config.yaml
vocab_size: 28
encoder_norm_position: "sandwich"
decoder_parallel_block: false
Rows from block 2 of the image encoder of a small image captioner, named by matrix and row number. Rows with one number belong to one neuron. Each number is 128 + 32 x the weight over its row's rms, rounded and kept within 0 to 255. All counts start at 0.
After each neuron's rows are labels from the 100 images, of 14976, where the neuron reaches its highest value: "responds to" is what is common among them; "peak on" is the class under the peak. Only what is clearly more common there than usual is listed. The data: rendered made-up planets.
# fc1: MLP up (encoder.blocks.2.mlp.fc1.weight, 240x80), inputs 0-79
# fc2: MLP down (encoder.blocks.2.mlp.fc2.weight, 80x240, transposed), outputs 0-79

fc1.43 [ 67  81 106 140 148 103 168 105 188 114 102 150 104  77 126 163 151 120 132  57 107 104 151 133 136 128 124  84  92 114 144 181 142 158 162 124 180 119 154 139 117 141 100 111 132 126 106  40  87 122 146 120 137 111 148 144 175 123 150  85 181 148  75 156 138 183 136 152 151 129 153 181 156  96 127 148 214 101 162 121]
fc2.43 [168 130 127 114  82 156  66 151  91 115  72 142 190  99 104 108 190 162 164 150  89 113 119 133 122 139 111 120  97 155 146 144 180 183 130  70 132  86 127 106 119  84 115 115 160  78 177 185  72  60 147 157 108 149  90 144 152 109 109 135 130 108 164 135 148 158 160 101 150 121 123 144 163  82 151 145  81  73 116 137]
responds to: banded gas giant
peak on: planet

fc1.76 [171 111  62 100 144 103  96 118 163  79 114 104 110 131 162 149  95 100 132 183 134  68 170 129 193 120 130 127 169 121  65  93 103  72 131 171 175 161 118 157 105 126  90  86 126  95  87 151 133 122 127 136 139 156 138 146 125 120 180 117 126 165 138 183 169 192 162 109 120 150 112 119 138  80 131  95 122  96  48 128]
fc2.76 [173 185 144 136  94 116 152 148 145 196 129 149 156 147 145 123 173 126 126  95 138 112 101 116 151 179 175  93  92 196  87 167 121 111  76 137  73  90 140 145 150 145 156 144 161 182  93  93  92 145  90 104  77 111 111 111 160 125 131 121 228  96  68 100  82 105 145 122 145 112  94 160 116 138 133 158 117 134 132 144]
responds to: banded gas giant
peak on: planet

fc1.155 [110 118 126 119 133  95 163 130 161 147 180 168 134  84 169 144 101 106 132 147 143 120  99 134  51 101 184 161 168  94 165  84 131 151  80 121 110 131  69 140 194  71  72  95 158 127  94 151 139 153 162 124 112 149 130 122 149 129  81  70  99 112 109 164 114 106 156 181 173 130 170 173 160 149  63 118 123 125 151 107]
fc2.155 [133 164  96 110 149 140 100 119 157  96 143 153 143 229  87  91 160 149 133 130 115 121 194 155 132 147 136 123 116  97 185 128 146  97 158 121  65  95 111 173 123 106  85 155 136 143 168 176  86  83 141 130 162 122 112  85 114 146 183 146 134 149  86 124 120 122 108 161  32 106 142 105  93  96 121 110 178  93 154 110]
responds to: rings; banded gas giant
peak on: planet

fc1.118 [143 114 141  74  90  83 108 186 139 182 159 145 169  77 141 130 114 128 184 150 167 228 141 167 136 109 127 166 104  83 162 132  65  79  93 164 101  81 162 129  95 165 156 136 141 109  99 107 136 119 121  98 124 122 130  93 138  96 133  73 125  93  84 175 122 125 109 156 122  72 100 157 132 110 119 131  82 136 133 161]
fc2.118 [118 111 138 123 173  99 183 104 121 122 100 126 162 144 106 114 111  97 104 171  46 114 101 159 173 129 112  81 129 107 144  78 139 106 178 138 110 163 156 122 153 109  96 121  99 111 125 127 172 119 121 135 159 124 157 134  89 140  92 150 150 200 121  96 192  86 155 104 182 188 133  90  93  77  86 100 141  44 125 111]
responds to: lava world; ocean world
peak on: planet; moon

fc1.169 [161 153 106 139 125 138 148 135 172  60 103 143 131 156 170 179 116 137 140 106 179 111  93  93 137 110  97  91 194 162 150 144  91  83 111 179  92 119 101 100 129  89 129 103 145 113 158 124 105 133 100 102 160 152 164 140 143  56  81 214 139 109 127 105 147 130 212 169 116 125 102 147 141 134  66 117 107 172 150 128]
fc2.169 [ 71 162 137 140 169 158 147 155  85 177 172 156 145 151 107  71 148 173 118 180 119 113 121 126 117 127 217 154 201 159 129 128 108 133 121 138 155 168 128 146 164 112 149 132 148 139 115  65 139 169 201 127  69 123  98 110 136 114 100 112 158 120 148 146 143 136  97  74  90 153 103 172 120  99 131 182  87 125 164 163]
responds to: ocean world
peak on: planet

fc1.90 [107 172 122 158 149 108 164 178 121  95  89 128 126 125 126 144 224 178  93 163  95 127 164  82  69 123 150 149 116 136 121 183 168 116 113  94 128  79 120 117 105 152  98  97  65  99  98 134 116 163 150 113  81 136 121 110 144 157  58 102 128 122  82 160  83 139 122 175  93 133 103 184 122 132 117 134 177 147  97 177]
fc2.90 [131  89 164 104 132 138 148 104 163  78 117 106 134 142 184 146  83 175 144 173  78 140  91  90  89 139 171  95 165 127 110 127 147 137 122 225 168 139 145 169 143 122 144 117 164 109 213 127 136 113 119 140 175 125 183 132 105  49 143 101 109 130 135  81 151  89 129 181 143 117 137  90 136 113 114  82 164 162 118 119]
responds to: rings; banded gas giant
peak on: ring

fc1.182 [137 154 112 110 195 150 133 110 161  96 136 107 112 106 170 169 108 160 186 113 121 156 163 160 166 136 129 186  89 152 104 185 187 119 129 158  85 118 100 123  91 112 131 118 132 172 116 138 153 154 116 125 107  87 112  96 200  99 140 111 130 157  97 193 181 171 122  75 197  96 146 124 118  71 113  76 115 132 108 134]
fc2.182 [103  74 170 156 102  87 124 106 142  92 123 185 164 130 103 144 110  67 115 136 112 165 145  64 126  93  91 178 145 111 178  88 178 133 153  83 140  80 121 156 117 201 124 126 128  88 119  95  97 113  91 153 140 141 166 125 120  81 120  95 129 131 140  87 146 141 142 114 193 131  97 107 209 102 160 155 158 139  77 137]
responds to: cracked ice world
peak on: planet

fc1.94 [ 85 180  64 163 161 107 139 142 164 118 117 123 169 180  95  82 110 134 124  96 171 148 119 170  73 139 158 176 107 109 145 189  81 166 106  95  44 149 147 139 150 145  87 114  89 139  95 103  99 140 131 118 156 151  70 181 129  99 147 117  75 106 100 168  99 101 110 135 144 122 118 190 145 165 119 106 143 108 122 104]
fc2.94 [153 128  72  99  71 140  52 100 172  80 130 122 124 121  98  98 132 121  87  92 117 129 112  68  47 121  95 124 156 145 131 142 192 107 114 114 118 101  84 127 115 130 106 201 134 124 131 140  79 142 167 151 159  86 103 107 128 167 162 142 109  92 115 171 113  69 104 101 125 138 144 124 182 126 125 190  77 160 104 116]
responds to: rings; cratered rock
peak on: ring

fc1.29 [165 144 117 140  85 124 132  53 138 155 155 132  88 144 147 152 122  98 135 141 134 129 124  68 170  97 152 118 182  85 158 111  58  58 128 192 127 145 158 141 119 117 155 176 126 197 187 137 121 112  89 186 107 157 131  94 108  76 119  85 104 127  99 141 121 130 136 126 120 113 148 163 110 120 115 203 100 191 125 124]
fc2.29 [ 91 166 134 126 166 144 130 101 161 180 112 129 109 132 125 121 174 195 159 107 139  88 110 112 148 184 188 120 168 134 128 103 191 125 119  73 128 126 127 104  88 112 104 106 140 118 145  97 127 131 144 151 138  90 211 143  55  97 163 138 115 109 159 108 154 108  99 168 139 151 104  29 113 100 145  74 110 131 102 167]
responds to: ocean world
peak on: planet

fc1.126 [132 117 109  95 171 121 157 176 115 100 135 157 216 153 154 121  97  73 163 117 110  87 148  84 148  91 190 161 164 123 144 131 108 131 140 137 148 110 106 144 149  98 144 114 123 172 140 114 118 139 143 145 102  84  89 165 119 123 117 110 114 117 134 198 125 131  94 174  65 108 129 172 148 153  74 183 158  71 185  65]
fc2.126 [110 159 123 138 100  97 161  58 159 102 104 133 142 134 143 145 192 208  96 108 161 111 141 102  82 134 114 124 152 154 174 123 196  96 126  73 104 166  94 124 160  90 111 165  92 118 122 111 117 122 141 152 168 161 146 118 162 121 202  86 122 156 138 171 142 139 133 122 161 174 140  89 137 122  85 132  76 191  76 111]
responds to: rings; cloud-covered world
peak on: ring

fc1.210 [146 103  93 119 161 122 157 121 174 125 144 137 135 148 158 157  80  86 131 113 116 132 123 117 113 121 129 125 216 132 205 114 167 119  91 171 167 158 154 105  94 195 101 142 157 149 152  97 143 119 131 155 123 142 105  32 160 107  96 129 131 132  84 158 183 154  84 134  92  97  82 166 136 204 124 119  82 121 119 143]
fc2.210 [128 113 146 145 143  81 156 140 115 158 102 141 105 100 145 132 107 144 133  99 115 152 149 194 168 142 176  74 176 140 106 159 110 118 114 160  61 157 110 195 116 136 146 145 122 155 115 141 119 142 134 116 111 153 147 158 142  99 133 121 101  66 212  84  64 113 141  91 137 107 173 140  38 139  68  98 175 103 153 141]
responds to: glowing rim; crescent; cratered rock
peak on: planet

fc1.142 [163 134 129 157 138 152 133  96  98  92 195 145 131  46 143 166 135 143 141  90  98 134 156  58 126 124 128 151 162 178  79  70 129  76 148 122 159 131 115 129 111 160 138 113 134 140 125 140 180 113 128 145 128  65  92  74  88 152  94 179  76  79  64 130 139 158 109 105 167 150 125 119 124  91 141 123  75 151 100 167]
fc2.142 [142 108  64 162  63 112 129 127 126 147 142 122 159  99 166 160 137  92 179 181 118 173 107 148 180 185 120 111  98 154 145 118 175 146  84 108 143 105 108  92 142  78 114 138 155 192 103 110  69 124 129 124 132 157 158 128 185 193  85 158  91  97 114 154 163 113 119  78  79 134 147 107  98 104 138 172 140 172 119  98]
responds to: cracked ice world
peak on: planet

fc1.13 [ 61 209 116  98 119 106 128 127 168 142 142 132 180 108 156 116 120 101 110 120 149  80  82 120 114 112 112 127 107  55 109  94 149 109  64 182 124 132 105 174 139 175 120  90 124  98 117 150  85  89 164 129 152 163  76 131 163 171 171 182  99 188 130 125 131 131 171 129 127  73 137 152 145 124 158 156 152  81 163 118]
fc2.13 [174  82 135 165 115 141 106 140 109 166 149 138 172 214  61 108 135 129 129 175 115  66  69  85 116 124  65 127 138 130 102 114 138  93 193 101  97  95 123  89 122 122 160  74 117 135 130 118 116 148  92  71 111 173  83 122 100 166 112 160 118 130 109  78  58 178 118 117 140 163 112 130 148 134 123  94 137 116 158 139]
responds to: crescent; lava world; desert world
peak on: planet

fc1.217 [138 206 172 115 107 137 181 132 141  80 179 144 106 143  99 102 120 114 175 154 134 204 138  86 111 172 156  99 112 172 103  99  58 152 137 125 151 110 111  92 128  66 127 121 140 112 169 138 145 137  98 166 114 161 137  98 177 105  85 129 138 129 151 112 143  92 165 131 136  93 109 112 102 110 105  84  72 194 169 176]
fc2.217 [153  93 128 130 154 181 127 140  95 154  97 111 134  78 108 166 120 138  99  79 108 132  69 151 171 114  97 127 152 148 105 119 180  83  98 208 167 105 124 152 107 159 149 159  93 128  95  97 152 147 170 165  89 143 127 155 118 129 145 180  89 127  92 156 154 171  90  46 145 120 146 158 117  71 195 106 105 131 159 150]
responds to: cloud-covered world
peak on: planet

fc1.26 [131 118 118  85  90 120 101  57  96 169 163 130 136 121 132 169  80 177 147 209 168 160 132  96 109  87 125 174 156 137 144  93 144 111 131 159 134 139 103  63 171 104 172 154 127 134 155 152 116 200 179 159 111 115 142  89 166 145  90 113 174 124 139 136 157 138  82 173 147  91 115 144 171 124 128 113 133 153 185  87]
fc2.26 [ 95 142 120 133 134 166 196 167 182  88 154  94 161 164  95 127 171 131 148 103 104 129 154 168 154 122 156 103  96 184 146 124 134 102 102 143 164 152 186 211 129 143 123 116  95 160 105 145 112 125 128 178 158 121 115 144  90 125 181 128 134 130  75 165 160  97 163 118  91  62 128 104 125 107 124  67 140 115  71 187]
responds to: glowing rim; banded gas giant
peak on: moon

fc1.49 [105  69 132 142 180 156 122 119 104 113 124 156 154 136 198 135 145 159 168 115  85 130 146  98 128 117 175 114 150 111 190 148 225 182 141 130 134 119 108 139 151 138 108 129 159  65 120  76 160 170 130 141 130 127 157 146 110 118 140 162 159 110  77  91  86  85 120 147 126 142 173 122 108 138 116  74 123 152 225 150]
fc2.49 [180 128 122 134 131 144 118  66  85 107 163 126 202 134  98 125 126 188 163 154 134 104 113 149 132 173  93 118 102 160 130  77 174 155 116 198  80 115 103  58 159 153 104 158 131 198 138 144 146 131 158 127 160 114 151  81 177 169 104 100 130 173 143 116 144 103 104  97 182 133 123 105 189  85 130 137 153 153 114 124]
responds to: cloud-covered world; cracked ice world
peak on: planet

fc1.54 [130 121 197  80 125 163 153 162 168 154 126 114 107  62 122 102 166 171 163 104  52  95  90 154 143 131 161 124 183 105 146 157 200 128 145 145 152  99 118 127 129 113 142  94 107 132 133 159  81 129 169 144 133 107 158 167 193  69 122 140 127 120 131 112 175 135 109 155 145  92 101 144 156  72 163 112 168  76 171 100]
fc2.54 [155 163 109  74 118 126  82 116  70 176 162 110 159 136  94 150 139 106 120 170 111 149 111  76 115 143 144 121 145  96 110 165 151 158 102 156 163 142  96 151  97 141 197  86 134 141 189  71 132 174 134 106 205 124  86 154 157 123 112 150 105 173 143 169  92  82 138 138 127 178 146 109 183 156 118 158 104 151 118  65]
responds to: cloud-covered world
peak on: ring

fc1.96 [176 106 144 167 140  94  95 137 138 137  70 101 145 175 142 143 110 144 182 146 142 111  86 108 174 184 123 145 139 120 151  84  98 100 149 162 172  64 123 152 122 115 125 111 147 142  77  98 113 114 120 100 100 143 138 135  98  89  93 187 155  95 143 181 149 133 161 107 155 114 153 143 183  63 104  53 134  61 176 148]
fc2.96 [120 136  61  98 105 140 138 112 167 174 176 101 160  62  96 171 117 103  98 100 170 144 115 130 142 141 174  97 139 125 117 139  48 135 126 110  92 131 110 126 179 177 101 143  89  84 132 177 180 140  95 198 120 120 151 155 119 136 156 130 118 151 118 158 139 122  90  88 148 156  80  88 160 102 182 103  64 133  99 106]
responds to: polar caps; banded gas giant
peak on: planet

fc1.150 [117  83  89 114 140 100  95  71 119 197 136 145 151  47 142 152 202 172  94 151 165 191 128  82 192 125 131 169 140 139 166 120  91  94 140 169 116  92 147  82  93  74 197 114 116 141 129 132 114 164 155 126 161 118 135 100 115 127 101 121 134 167 129 142 164 125  90 117 130  83 125  90 126 148  88 114 144 143 125 170]
fc2.150 [165 145  92  98 165  95 149 132 130 119 139 151 168 160 133 142 128  64 180 133 118 151 177 184  96 112 157  58  92 133 122  83 194 107 121 158 137 155 111 132 192 148 108 154 135 139 151 174 110 113 104 125  95  52 180 130  98 131 138 138 166 133 137 159  76 131 134  92 121 123  79 183  99 103  84  87 149 133  91 171]
responds to: cracked ice world
peak on: planet

fc1.168 [172 176  79 165 102 170 117 137 181 121  93 158 160 113 144 137 178 142 144 132 199 122 113  88 176 150 160 105  94 139 153  90  68  92  73 102 150 111 115 120 177 146 110 139 129 169  83 154  57  86 133 131 107 160 109 139 110 167  77 145 155 114  86 158 134 115  85 147 106 138  85 132 104 157 127 136 123 204 108 155]
fc2.168 [ 95 117 124  92 187 141 152 153  68 113 135 102 173 116 143 143 117 148 108 187 116 125 143 126 145 150 156 127 147  91 123 152 134  81 158 159 112 127 154  81  84 133 122  49  69 114 149 102 206 163 129 125  84 172 144 120 147 101  50 155 101 154 155  82  99  84 148 117 117 171  91  71 147 131 142  72 111 136 145 106]
responds to: rings; cratered rock; banded gas giant
peak on: ring

fc1.1 [131 183 187 111 107 159 149  87 151 135 124 136 189 116 161 130 151 110 122 137 174 139 107  74 142 193  61  38 131 140 110 124  96 116 156  90 132 100 103 161  82 153 132 159 120  82  94  89 148 136 102  81 168 147 154 132 128 125 157 123  79  75 143  83 189 105 105  91 146 171 123 109 134 124 124  76 118 162 142 118]
fc2.1 [164 177  75 163 156 156 127 141  96 112 124 101  82 158 116 167 123 174 154  66 141  89  99 138 145 187 204 145 170 130 125 127 136 159 134 104 141 140 141 109 141 105 104 127  86 105 172 134 121 103 109 137  69  59 155 189  45 114 120 162 163 125 166 140 121 120 137 133 106 112 158 132 119 135 195 148 101 143  65 121]
responds to: full; glowing rim; ocean world
peak on: planet

fc1.186 [ 90 148 170 112 116 137 155 155 120 144  99 175 147 106 188 151 138  75 102 138 112 183 117 128  98 103 137 169 118  84 149  99 172  93 141 185 117 174 218 161  98 151  84  94 126 140  85 157  87 145 167 127 129 122 116 104 123 103  89  64 141  80 152 107 123 153 129 140 102 130 204 137 132  83 143 155 153  66 132 146]
fc2.186 [129 155 169 148 152 140 143 120 156 120 171 125 112 129  92  59 119 129 105 143 112 108 112 129 179 119  92  97 133 129 224 170 112 154 112  83 108  89 162 172 106  87 153  99 194 137 117 142 161  81  84  96  86 136  71 131  72 121 151 179  99 188 189 120 143 145 129 151 149  85 118 147 151 100  96 108 101 128  97 156]
responds to: lava world; glowing rim
peak on: planet

fc1.211 [121 145 115 150 163 132  81 133 145 172 161 158  91 133 184 141  91 123 154 130 157 136 118 156  79  85 140 159 119 137 125 117 153  98  89 166 127 147  56 128 114 115 143  61 115 132 149 129 204 197 155 194 151 116 113 108 203 152 113 133  88 170 100 169  80 142 135 112 160 147 165 199 146 125 123 114 107 132 165  95]
fc2.211 [ 78  99 131 147 118  87 102 166 135 104 105 107 158 116 129 112 137 110 155 124 145 154 124 189 162  96 172 118 107  46  90 115 115  44 118 110  95 109  90 117 144 125 118 103 150 150 122  85  51 140 128  99 117 126 108  66 104  70 139  90 150 143 115 124 106 126 177 112  78  73 146  99 101 135 113  98 104  84  74  72]
responds to: rings; lava world
peak on: ring

fc1.104 [110 177  61 132 145  79 137 106 153 108 113 122 176  84  84 146  65 120 118 134 220  96 146  59 171 137 129 124 144  98 191  96 155 147  66 140 100 156 184 135 131 150 119  82 120 106 128  68 132  94 108 165 110 198 143 110 147 154 123 118  96 163 130 122 158 124 120 113 102 103 135 128  67 117 143 128 148 121 100 118]
fc2.104 [110 127 125 152  99  60 177 110 101 101 116 153 126 143  99  88  88 111  69  95 150  94 133  98 127 134 155 141 169 106 169 133  62 150 133 107 108 120 126  67 110  69 196 118  56 172  74 130 168 192 104 143 107 124  89 141 120 116 179  87 147 134 127 114 141 142  73 161 112 110  95 139 115 144 123 114  77 146 158  89]
responds to: full; banded gas giant
peak on: planet

fc1.91 [171 182  99 144  83 116 132  35 141  82 115 120 149  83 123 109 117 116 135 177 181 123 143 126 110 136 152 159 121 125 173 120 140 197  92  98 148 104 190  99 147 135 126 112 179 133  62  73 125  77 139 115  95 177 123 120 140 182 143 123 164 112 126 127 165  88  90 138 120 152  82 129  93  96 164 128 116 175  94 100]
fc2.91 [122 136  99 132 117 130 152 188  96 102 137 189 160 123 116 139  93 196 152 124 143 107 124 138 179 153 152  81 156 159 153 150  59 133 103 139 107 136 107  92 120 143 134  86  69 145  99 138  95 207 136 117  54 106  75 136 139 160 116 144 130 144 101 153 110  90 172 100  74 171 191 151 114 186 140 121 130 110 106 162]
responds to: rings; cracked ice world
peak on: ring

fc1.19 [166 118 124 170 149 140 136  55 167 114 141 100 139 126  78 138 144  92  99 116 132  79 126 125 122 140 159  87 147 125 143 138 214 129 124 152 185 182 132 145 135 102  68 149 129 181 120 147 165 122  60 121  99 145 123 129 165 125 152 155 106 109 143 179 118 140 217 119 141 105 121 214 161 116 125 154  98  89 170 107]
fc2.19 [ 62 100 111 125 142 152 143 158 121 161 142 169 128 107 197 164 104  93 103 121 125 141 106 135 131 150 134 143 158 178 156  91 154  91 138 120  91 117 185  43 124 127 106 172  80 121 145 156  91  78  91 114  98  84 142 121  96 109  21 114 148  95 109 127 154  89 137  86 159 127 114 185 134 136 159 110 102 128 166 133]
responds to: cloud-covered world; half lit
peak on: planet

fc1.167 [135 129  65 104 159 151  61 154 113 139 119 115 134 159 157 114  68 152 102 109 193 162 110  55 148  87 170 100 119 117 153  65 110 112 116 112 123 160 162 112 110 133 100 154 114 160 188  90  74 126 109 110 136 146 114  51 139 157  84 125  97 132 154 153  96 145 103 129 158  90 159 122 101  87  82 126 108 195 107 151]
fc2.167 [ 57 114 177  91 140 157 148 126  94 110  99 146  90 122 100 151  98 100 131 159 145 124  99 140 139  94 112 163 151 155 189 132  96 134 116 180 159 127 103  74 136  81 121 105 137  98 155 139 139 118  91  69 181 119 105 103 181 124  97 191  89 143 121 106  92  98 154 189 124 143  88  99 101 209 104  99  92 162 168 146]
responds to: desert world; rings
peak on: planet; ring

fc1.38 [136 103 118 185 233 112 178 123 190 150 170 126 103 131  99 136 114 135 143 117 149 143 183 131 129 127 146 136 155 133 185  91 184  94  76 162 144 108 151 174 142 165 103 110 177 168 139 169 145 111  78 180  99 159 128 145 170 102 133 153 138 167 153 168 112 120 162 132 148 116  77 179 139 148 124 188 134 135 136 120]
fc2.38 [111 138 147 108 124 145 141 139 110 121 165 112 115 138 161 171  77 110 131 125 180 120 126 199 131  94 174 179 190 156 114  95 124  90 111 113  91 143 136 151  62  96 129 126 156 198  75 144 109 108 133  62  91 108 122  33 120 132  97 160 195 115  95  88 130  99 132 134  93 123 151 155  74 109 138 114 123 142 142 164]
responds to: crescent; cratered rock
peak on: planet

fc1.50 [139 136 136 107 161  98 149 172 171 172  94 111 107 146 136 173 125 148 106 105  98  40  79 147  73 198 146 180  92 148 103 136 187 122 151 106  95  99  85 148 138 168 101 128 156 161 128 166 164  60 115 157 116 168 113 148 139 120 158 118 143  85 147 164 132  74 178 136 148  79 107 125 130 110 135 109  95 109 110 180]
fc2.50 [123  59 145 133  81 128 155  80 133 113  97 101 161  92 101 124 113 100 128 101  88 106 167 101 104  92 123 136 122  98  56 125  79 111 146 172  99  75 128  55 145 119  68 119  99 112  79 171 134 123 112 118 170 139  73  96 153 108 130 149 143 206 114 122 119 188  60 149  98 128 102 166 126 132 144  97 102 115 138  96]
responds to: cloud-covered world; half lit
peak on: planet

fc1.219 [120 178 175  86 133 120 144 100 160 163 161 118 101 138 130 157 123  99 139  86 100 160 137 119 125 125 176  78  46 180 192 124  97 107 101 115 153 105 150 142  76  77 179 179 135 153  71 137 121  95  99 159 115 156 120  98 130  76 142 121  53 146 120 110 161 134 138 151 111 135 166 148 141 119 113 146  61 182 101 156]
fc2.219 [137 102 146 150 167 156 107 117  71 102  89 114  69  79 154 169 135  86 147  84 169 113 101  95 126  95 162 121 170 122  67 135 154  74 168 158 159 110 126 132  65 147 119 108 135 134 231 141 151 126  82 160 116  99 156 167 109  85  89 116 169 136 131 125 142 156 143 167 141  76 134  76 118 137 137  99 107 137 101 170]
responds to: cloud-covered world; banded gas giant
peak on: planet

fc1.139 [172 137 162 141 115  77 159 133 155 110 176 171 107 114 102 133 105  98 188 111 152 130 111 167 137 129 163 137 127 147 132 132  42 153 110  71 183 115 141 101  86 111 135 121 165 136 105 173 104 112 147 132 105 136 155 105 181  74 107 168 137 153 148 116 198  72  93 130 174  65 144 157  88 158 182 140  94 100 105 106]
fc2.139 [ 95  91  83 133 102 139 139 184 150 166  82 111 144  91 120 144 126 147  96 143  98 110 106 121 147 106 161 103 126 122  75  82 159 131 117 175 143 126 116 115 108 164 188 136  95 136 154  86  91 152  97 184  70 117 160 185 138 130 148  73 178 198 119  91 136 136 177 182 174 138 123 119 169  91 106 142 125 173 142 189]
responds to: cloud-covered world; desert world
peak on: planet; ring

fc1.4 [ 42  97 134  27 156 139 126 125 101 142 156 175  97 125 129 191 126 150 145  94 133 115 163 128 129  30 161 133 133  69 176 167  89 135 135  91 124  99 159 138 141 177 136 124  75 176 153  87 141  95 103 118 131 101 107 130 120 102 128 135 131 134 138 155 153 102 119 150 100 153 156 146  82 114 157 153 157  87 166 115]
fc2.4 [130 133  87 116 141 105 126  73  77 131  75  59 112 137 134 112 165 158 149  78 134  91 117 118  99  83 134 154 109  90 154 148 138 182 128 150 129 119 163  39  92 103 208 148 109 123 102 123 121 158 118 142 116  99 195 130 142 152  90 144 121 159 177 159 162 190  82 121 157 129 164 153  91 115 140  95  87 163 124 155]
responds to: lava world; glowing rim; full
peak on: planet

fc1.39 [198 143  38 162  97  67 132 109  97 146 138 105 141 129 147 102 168 161 151 124 165 178 147 135 135 127 168 119 142 144 155  93  68 141 104 156  84 149 116  54 121 102 144  81  99  88  79 129 165 129 120 137 115 113 176 178 125 170 126  83 165 135 140 134 117 159  56 163 117 117 105 132  98 123 106  93 115 165 113  84]
fc2.39 [137 142 115 153 147 126 165 143  73 128 151 175 183 126 126 171 137  81 111 125 141 163 180  91 120 128  95  58 104 121 105 156 131  92 108 101 127 172 123 130 125 122 134  81 145 175 109 109 123 146  77  84  79 196  92 101 112 103 145 208 131 143  57 154 135 104 199 104 129 184 110  91 142 140 157 145 103  92 107 131]
responds to: ocean world
peak on: planet

fc1.230 [134  99 131  84  48 133  86 141 131 138 167 119 101 148  98 107 135 138 111 140 112 150 111 146 113 152  96  90 171 129 173  46 111 135 132 133 189 190 136  96 117 119  88 122 151 161 129  81 108 140  95 125 130 124 124  97 148  80 138 141  71 136 167 132 105 183 127 177  81  42 166  88 112  84  81 100 140 130 172 125]
fc2.230 [ 85 157 163 146 136 142 146 125 203 133 142 120  95 109 157 108  92  71 132  90 164  82  85 128 145 105 164 135 124 115 130 115 105  88 116 164  85  94 135 100 131 122  88 193  94 107 219 142  76  99 142  76 119 160 124 107 130  89  83 136  93  98 141 110 116  96 125 111 103  99 158  90  89 182 157 103 116 126 199 152]
responds to: desert world; banded gas giant
peak on: planet